From a checkpoint of a small CTC audio transcriber: moe top_k, 12300 steps.
Rows from block 5 of a small CTC audio transcriber, named by matrix and row number. Rows with one number within an expert belong to one neuron, the router's apart. Each number is 500 + 25 x the weight over its row's rms, rounded and kept within 0 to 999. All counts start at 0. Numbers have three digits each.
Before each expert's rows are labels from the 100 clips, of 14976, where the router gives the expert most weight on average: "responds to" is what is common among them; "peak on" is the class under the peak. Only what is clearly more common there than usual is listed. The data: single English nouns, adjectives and verbs, spoken by a formant synthesiser in many voices. In brackets: how many of the 100, against the usual share in percent.
# router: router (model.blocks.5.mlp.router.weight, 64x192, trained with AdamW), inputs 96-191
# up: expert up (model.blocks.5.mlp.up, 64x96x192), inputs 96-191
# down: expert down (model.blocks.5.mlp.down, 64x192x96, transposed), outputs 96-191

# expert 27
responds to: /ɝ/ (100 vs 13.2); /tʃ/ (96 vs 7.3); /p/ (96 vs 9.8); /ɪ/ (96 vs 14.1)
peak on: /k/ (86 vs 3.1)
router.27:472513526506482480521484498484480496495529553501478502504527465472493520494517448495494513486497459521516469512523450499489541517452508534502515446483478514504558528469507539499493513493495460480491534482496488535451506494495516478489478491498469523510474459487524496495490535503469550513
up.0:498500500500500543500551510500498500533500481500463500500476578500500533544510500449500500500500500500500500471500486500482466500540460500524500506500516423544482544500500500475484486500532500514500531500510500529500500500519486500575500572468500500500443500500554503504512500500569500513
down.0:541500500500500541547500450500471500500456500597490500487500447500519559496500489500452548509500500465500500512500500463500550500500480500500500500500470500551475500500500500500533480541500500524500500485559462500500522520455500526500500458500433495500500515500517511500528500500500500478

# expert 52
responds to: /ʒ/ (100 vs 0.9); /j/ (100 vs 1.7); /u/ (100 vs 6.2); /ə/ (100 vs 7.5)
peak on: /ʒ/ (69 vs 0.1); /u/ (31 vs 1.6)
router.52:508521499464508477514515489536491512512559555508474458468485490516519503503489465519448530505473498479514502527525520525486527462489483501501522528532508498538522492496549520549504489517459475514465495468480447497486522487501475463537512496515508483505452473515486513522466516516453516510
up.0:500533516500500494538500500500500565500500500552499500499515457500461500500474496500500500500478509571500500445500500427532487519508465500500485500575543576532500500518500500535500500500500500500462500467500500493500510551500540451471500500500527484533500500421511500490510500519500504519
down.0:489500532559473500500509499500500462474498500500500538500500500500500537500500470500467500500500482555500466522481545480488460496500538528479464548455515500500500543483485500505530472538474500500500500485500479500500467473470474500518524484500537520562536487500500500499525440500500500513

# expert 45
responds to: /k/ (100 vs 18.1); /s/ (100 vs 20.1); word: works (49 vs 0.7); word: likes (47 vs 0.9)
peak on: /k/ (48 vs 3.1); /aɪ/ (37 vs 1.8)
router.45:488536463488509516523505531510508515534504520483550494462484479485504465470488533517511500455493521506476500515464507482537467514534483510451486517508514508511526485535459457500467512497490537482468524482468491516490512514517525471472525477470506483450478471463477530504524501459470479508
up.0:481449512559500491500523500500485495500500500500500570433489500559488500500500500568523500518495441459500500500434500500441528485500500542500500473500497481500500464500500500433500500500500500437519500500500500527500484500500500492500551500500500546481500500500500447500537461467500500500
down.0:504500549465500500500446500500500500443500478539500486500500500495500475498548511456500475491480500494490500500546500500568500500500476555500500511500500500584500473500543547503500500500500459467517460500500469483500443500500442507495441500500500500507500457516500521500469500500500590505

# expert 15
responds to: /oʊ/ (73 vs 10.7); /d/ (65 vs 22.9); /l/ (63 vs 24.3); word: old (53 vs 0.9)
peak on: /oʊ/ (72 vs 2.8)
router.15:507453515486494525490524454514512469514511530461483479486493505521487533477498489533486429489561484521507537481488512518486536488476455486505463520471509498507492478532548471530494519511466513490479516501484482533467525492490465495472472471517543490516502482491475471496472451494468529496
up.0:500500500453500444500500500500500500500500500500500500500500500500500451576500500500500500500500419500500500500500500500500500500500500500541500500500500500500545500500500500500500428500437453449563500500500500500500500552500500500500500500500428500500444500500500456500433558500500500578
down.0:572560500440500545500500500448500452500500556500500500500500500500500500500500431500500500500500574500500500500500436567500500500500500500454461500456500500500500454500500500500500553500559500500467452500500600564500500500500500500500437500500500500500451460500500500500500440500500551500

# expert 36
responds to: /u/ (52 vs 6.2); /n/ (42 vs 20.2); word: new (36 vs 0.9)
peak on: silence (98 vs 44.6)
router.36:501457511472519529460501493508533480531512521480491488448482457534472509486494474526499443464535521496494535477489510521489510483459466490546477510481515479480498468517545471519486496498470529512482509501478484539446531475491489496507468447526500495487496494483495484503484476490457511516
up.0:428469493496535539500519500483522475507500480496463484498544465500500486507542543555494537498524500520505477461522500513467451500523511491493518429462539500500500488495500533500482500470527493489517481559445500500519502500462491500500527500500500500527500500500520500511540514543504500513
down.0:488500500505515500525463476500557489519500500500511500510500500495479500542489500500534500552535439500500500500500500500500532470500547453500534500500487452500464513441536500527491500524514504500483510484554451492492437559481500500500500500500453500500500466500500466514524500468478500474

# expert 43
responds to: /g/ (92 vs 6); /ɝ/ (63 vs 13.2); word: girl (63 vs 0.9); word: good (27 vs 0.9)
peak on: silence (100 vs 44.6)
router.43:475490506468515546545544529467505468472482524512495452556467482483501499514518476524529504477499502474510523522515506467529459560542531505465469475503471512490530523519521451470516496463508480447507513478478481473522532507493483490476514479520510528515485506493504528528469539470493492513
up.0:500500518500490436479500454511500500545508535500478500425520500500500500500440500500500537498500500500500485528474500557505544500515500458489500526500500567517500542500500516512500500564500500491500500513500500500487500500512534500500500459538500491500461479500500500500471541500451500500
down.0:500476551476515497559500500500526442500500500500500451516500500500457503500500500500500500434500520532496498500491500470500460500579525552500459500532541454466500500500535472500587485500500512514500500490489500500470500500500500500500460500483470500476500500500500500500500407522445491500

# expert 28
responds to: /b/ (79 vs 14.3); /l/ (59 vs 24.3); /ɔ/ (51 vs 9.4); word: ball (48 vs 0.9)
peak on: /b/ (57 vs 1)
router.28:488492541524505500517522464535470488527544531497474471493458551519480546483524456461502476456491481469475527486478479482501494512449519496490493470473504500503528507516534491530516476487514503538484476494461511490469540493453496467469463499530528485539509478475475493506514490514472533465
up.0:464500500500526500507504500500534500500440508511500500500476500500500500500515569500500500485509496500500490500469500500500500543437500504509500439500443500500472453500576447500416500500465500503528563500500500500530500500500500500500526477500511500515517500490500461500500500483485500500
down.0:575551483500500456558479500468500528500449500531500525503500449498482500500524500500516500500500500445515456537500500465515459518457482498482483463517500473500500500545500457487500505500500509464544534500500486500460500496464500513445500500493500518558531552457499500497500520500500500517

# expert 44
responds to: /ɹ/ (70 vs 23.3); /d/ (54 vs 22.9); /ɛ/ (35 vs 6.7); word: red (32 vs 0.9)
peak on: silence (79 vs 44.6)
router.44:478470507465511517501511514501541470523513528456477480466500489513474496510494450558501462473541469524509541478480509514497510489457485499537460517470506508500476500514509498517524502506491527494480520487495466524464522492528484483470486450539548501501476472454521488493515474485453516490
up.0:517500502552496476486434531500500490475462500520500460461538500506486448500465523500500496490500462500500500500461500500537495500500529500515478500500507500472485524500435458500500500545500545500519466500502456500510451500510500492437517456536551514512500511500504480500500500500500477544
down.0:500516525541500489493452500500512494513500545474499500520526525512445500500521500500500500463500500500549500539500494500520522488503541533500533500500491463500500460499523559493473493521500501543500500483500452500458448500477500500522500500474578500500500500500447504500500500500500559475

# expert 14
responds to: /ŋ/ (96 vs 2.6); /æ/ (96 vs 8.5); /s/ (96 vs 20.1); word: sang (96 vs 1)
peak on: /æ/ (96 vs 2.1)
router.14:495459497456497500481507484531518456513504525467498484476502511526482524474473474528486434487572468532503542498490534516502523492466500506530471518474515495520490476519536484535526521492481525508474503480488478555477506494496470491500447448514534495508505486478481504485470471486466511494
up.0:500500500542500500500500500500500500500500500500500500500539500500500500500500500500539500534535444500500500500500500500500500500500500500500500500500500500500500500467500500500500500500500500500500500500500500460500428500500500500500545500500459500500453500500500500500500565500545500500
down.0:500500534500500500500500500500545500500500500500552554500534500572500500500456460500500500422500500500500557537500500500500535500500500500500500500439500500500500500500500539500500548560500567500500500439500500500500500464500546500500500465500500500500500500500500500500500500431500500500

# expert 48
responds to: /ʃ/ (84 vs 5.3); /f/ (84 vs 8.5); /ɪ/ (84 vs 14.1); word: fish (84 vs 0.9)
peak on: /ʃ/ (78 vs 0.7)
router.48:476534496498521551517548503517499487505525507536492500492520497522474450514485534529501474461486495534481520499505515538530510495517492510454455480525466520503550515535487468488512507495534496463465501472483505510482534510452513486510523492497509489485512499480480531535546514468472495489
up.0:500481525500500517500500500500494500500467512500426479527500500500530500558500500500466559517488539484500500509500500451500554500530500500494519421548500500500500548500500495500500486500500500427500395500500500485513515500453436529499500500550493500464500500500500484505544508458500500505
down.0:500500541500522489496494500539516500475500512500500437500500461462601500448543500500500500449476500500473468500500500500544500508529500453500500532500500500566522481500516500500500496500475464500550500500500538453500500524472500496486500500476500477500500500500475500448499417500500478500

# expert 2
responds to: /ɝ/ (100 vs 13.2); /f/ (86 vs 8.5); /l/ (79 vs 24.3); /aʊ/ (78 vs 4.5)
peak on: /ɝ/ (99 vs 2.3)
router.2:530504465491532499504515496519501541507471482450494531509474515485527499486506507497472489534518499462509498486480492530492492458507505483509497546509570516498519466503458507527454487470452553504468484505505550478489504518486481493500473490538534517481506528540498467477484458502497445518
up.0:520590500500500500459509500477500529469508472500500476517539500541533500474500500527500506535500500517481474569500500512500527547500514500487500500500500500500548501500500500500500500500476569500467500500500459470471464500500500435468507500451433500570511465500500500511500465499489500500
down.0:484500500500500500500463504500531445500515500500500500506500533526442483513467497500500500508487500500546476500477457512500493500527532500500500500489500491500574519500515514481544563500500500557491500473500533539482500501442579515464449507563533468480500500456500487500500483500500510500

# expert 31
responds to: /d/ (96 vs 22.9); /aʊ/ (50 vs 4.5); word: found (31 vs 0.8); word: old (25 vs 0.9)
peak on: /aʊ/ (50 vs 1.4); /oʊ/ (25 vs 2.8)
router.31:521471519483485528518512491506533451522493538492551494470494476507491515470499488544452466471555505513504523498518531500507523475439473514527466530486497513504486473523495508494486513492488536515482519497489487526470512489489459493498445474520520505496478505499521523490489468503476526520
up.0:500568500500500445500500500500500500500452500500500500554500500500500500500500500500500500500500500500500500449546500500500500547500500500500500500500500587500500446500500552500500500500500500500500500500500500500500500500500500500500500500500500500500500500500500500500561500558500500500
down.0:500500500500500500500500500561500500500500500500500500500500500500500500500500419500500500431430500500562500500500500500500500500500500500500562500500500500500569500567500500405500500500500500500500500500434500500500500500500500500500574500500500500500500500500500500430500500500500500447

# expert 34
responds to: /k/ (73 vs 18.1); /ɑ/ (70 vs 10.8); word: car (70 vs 0.8); word: ball (26 vs 0.9)
peak on: /ɑ/ (37 vs 2.7); /k/ (36 vs 3.1)
router.34:529482503551528490465524486523474476541525525481457468538519522487479499476476518454463484496529480496514521504494528480490523476517450481520479490491496524508509462496510455522549545521496504481496491522527470466486508496488476506488476497525526473553525484483462492513491462478476513466
up.0:500490522473491500500513434518500489500500434494514457500500500500466500519500536490500500500519500496500501500500553481508506531500500500537479500487500500500500524516548534515455514492514538516500500500532500439500456469500500500548535536500500500500459542500500500500500455494519462573
down.0:518554534500500492532510500500500500500500484500500500511500506513520513500518500541500500500500475472500464500493488500500521500487484478459500500536500500476524468527500450500499500574457513471460490500455540500500528408500500500464500500473481500500505468524508500585500500500486516500

# expert 41
responds to: /m/ (98 vs 7.8); /ɔ/ (81 vs 9.4); /w/ (80 vs 7.9); /ɹ/ (78 vs 23.3)
peak on: /m/ (68 vs 0.7)
router.41:492504497514492521520532529525530530534505485462484545493513489481507493497502510545499490533473521473497489514512525456522519491512459529492453540489482517497449464478490523473490476505463480479464518495487475521529516466512506540529529511472514468467480467472530537488539473485526505520
up.0:500500532500500531573500500500536500500500507500500500500444556500438498493521500500493500500500540500460517481465500531500500475529476500500453500500500508500477500467545500500500487500527498500508500484500487524500535473493500500500500509472500518455479589500552466541500500514541456500
down.0:500446510561550500512547500506500500500539500500500500505496461492500500525513500500549500507545542495485500500485489500470479465500500529509500500495510500500528500444538500500488526486490466500500500500500427520500518463500491500500500500522500500529500500500477476500476529500500500515

# expert 19
responds to: /ɹ/ (98 vs 23.3); /n/ (86 vs 20.2); /g/ (85 vs 6); /i/ (77 vs 8.9)
peak on: /n/ (42 vs 1.7); /i/ (34 vs 1.9)
router.19:507488519458512510476539537530533489546515503457461505481509535530514518520524492544507493482536456499489528508478530488485479499503502470509476531537541521470495458477477501515473521519457525522470505492509459498499525518553450528523521449547507536504462480511525491535501485483475522508
up.0:500500434500543500520500479414500500500500522470530500519474500500500500500500500500545500471455500500527549500500500526523500494516500500530511500500455500574500462500500500549471500427569500534500500500500500549500500456500500500500500500507500500500500500500500500500495500567500500518
down.0:500500500427530539528500474500500500500500445471511500481560516500472559500516500539500500534525500583500480500440500500434500465500441500460500500500500519500456500505500500511500500482513397500495500492500500500486500500506500527500536525485540500449500500500453500468482500500500456500

# expert 50
responds to: /ɑ/ (90 vs 10.8); /k/ (78 vs 18.1); /l/ (78 vs 24.3); word: clock (78 vs 1)
peak on: /l/ (65 vs 2.1)
router.50:491506559535530504497512476521496494504535549509491500484490505534517539498522485484464435488494501481495537459531504487506538479456475521501477510480473502504485457520536484548502511489486535485468509469513473495458527474510448443496456520498531502543515493512471509504507475502480539525
up.0:500500536448581500500500500500474500500500500500500523500538468437500500500532496500500505500500510462500524500500500500450500499500465500452516500500543550500488522500435500500507557514500556556461500500500484492500500541500500500504500500500530500500478500499500453500521588500471530500
down.0:523464500583500500500513500552500500500458459500500494431460500500500500536508466542509417500500476500539500500500500500500500500450500517500500500478500470500500500505500528500500474500500526500500446505500500531500500543552500500500500516500500467500451500500499500504500542473500514500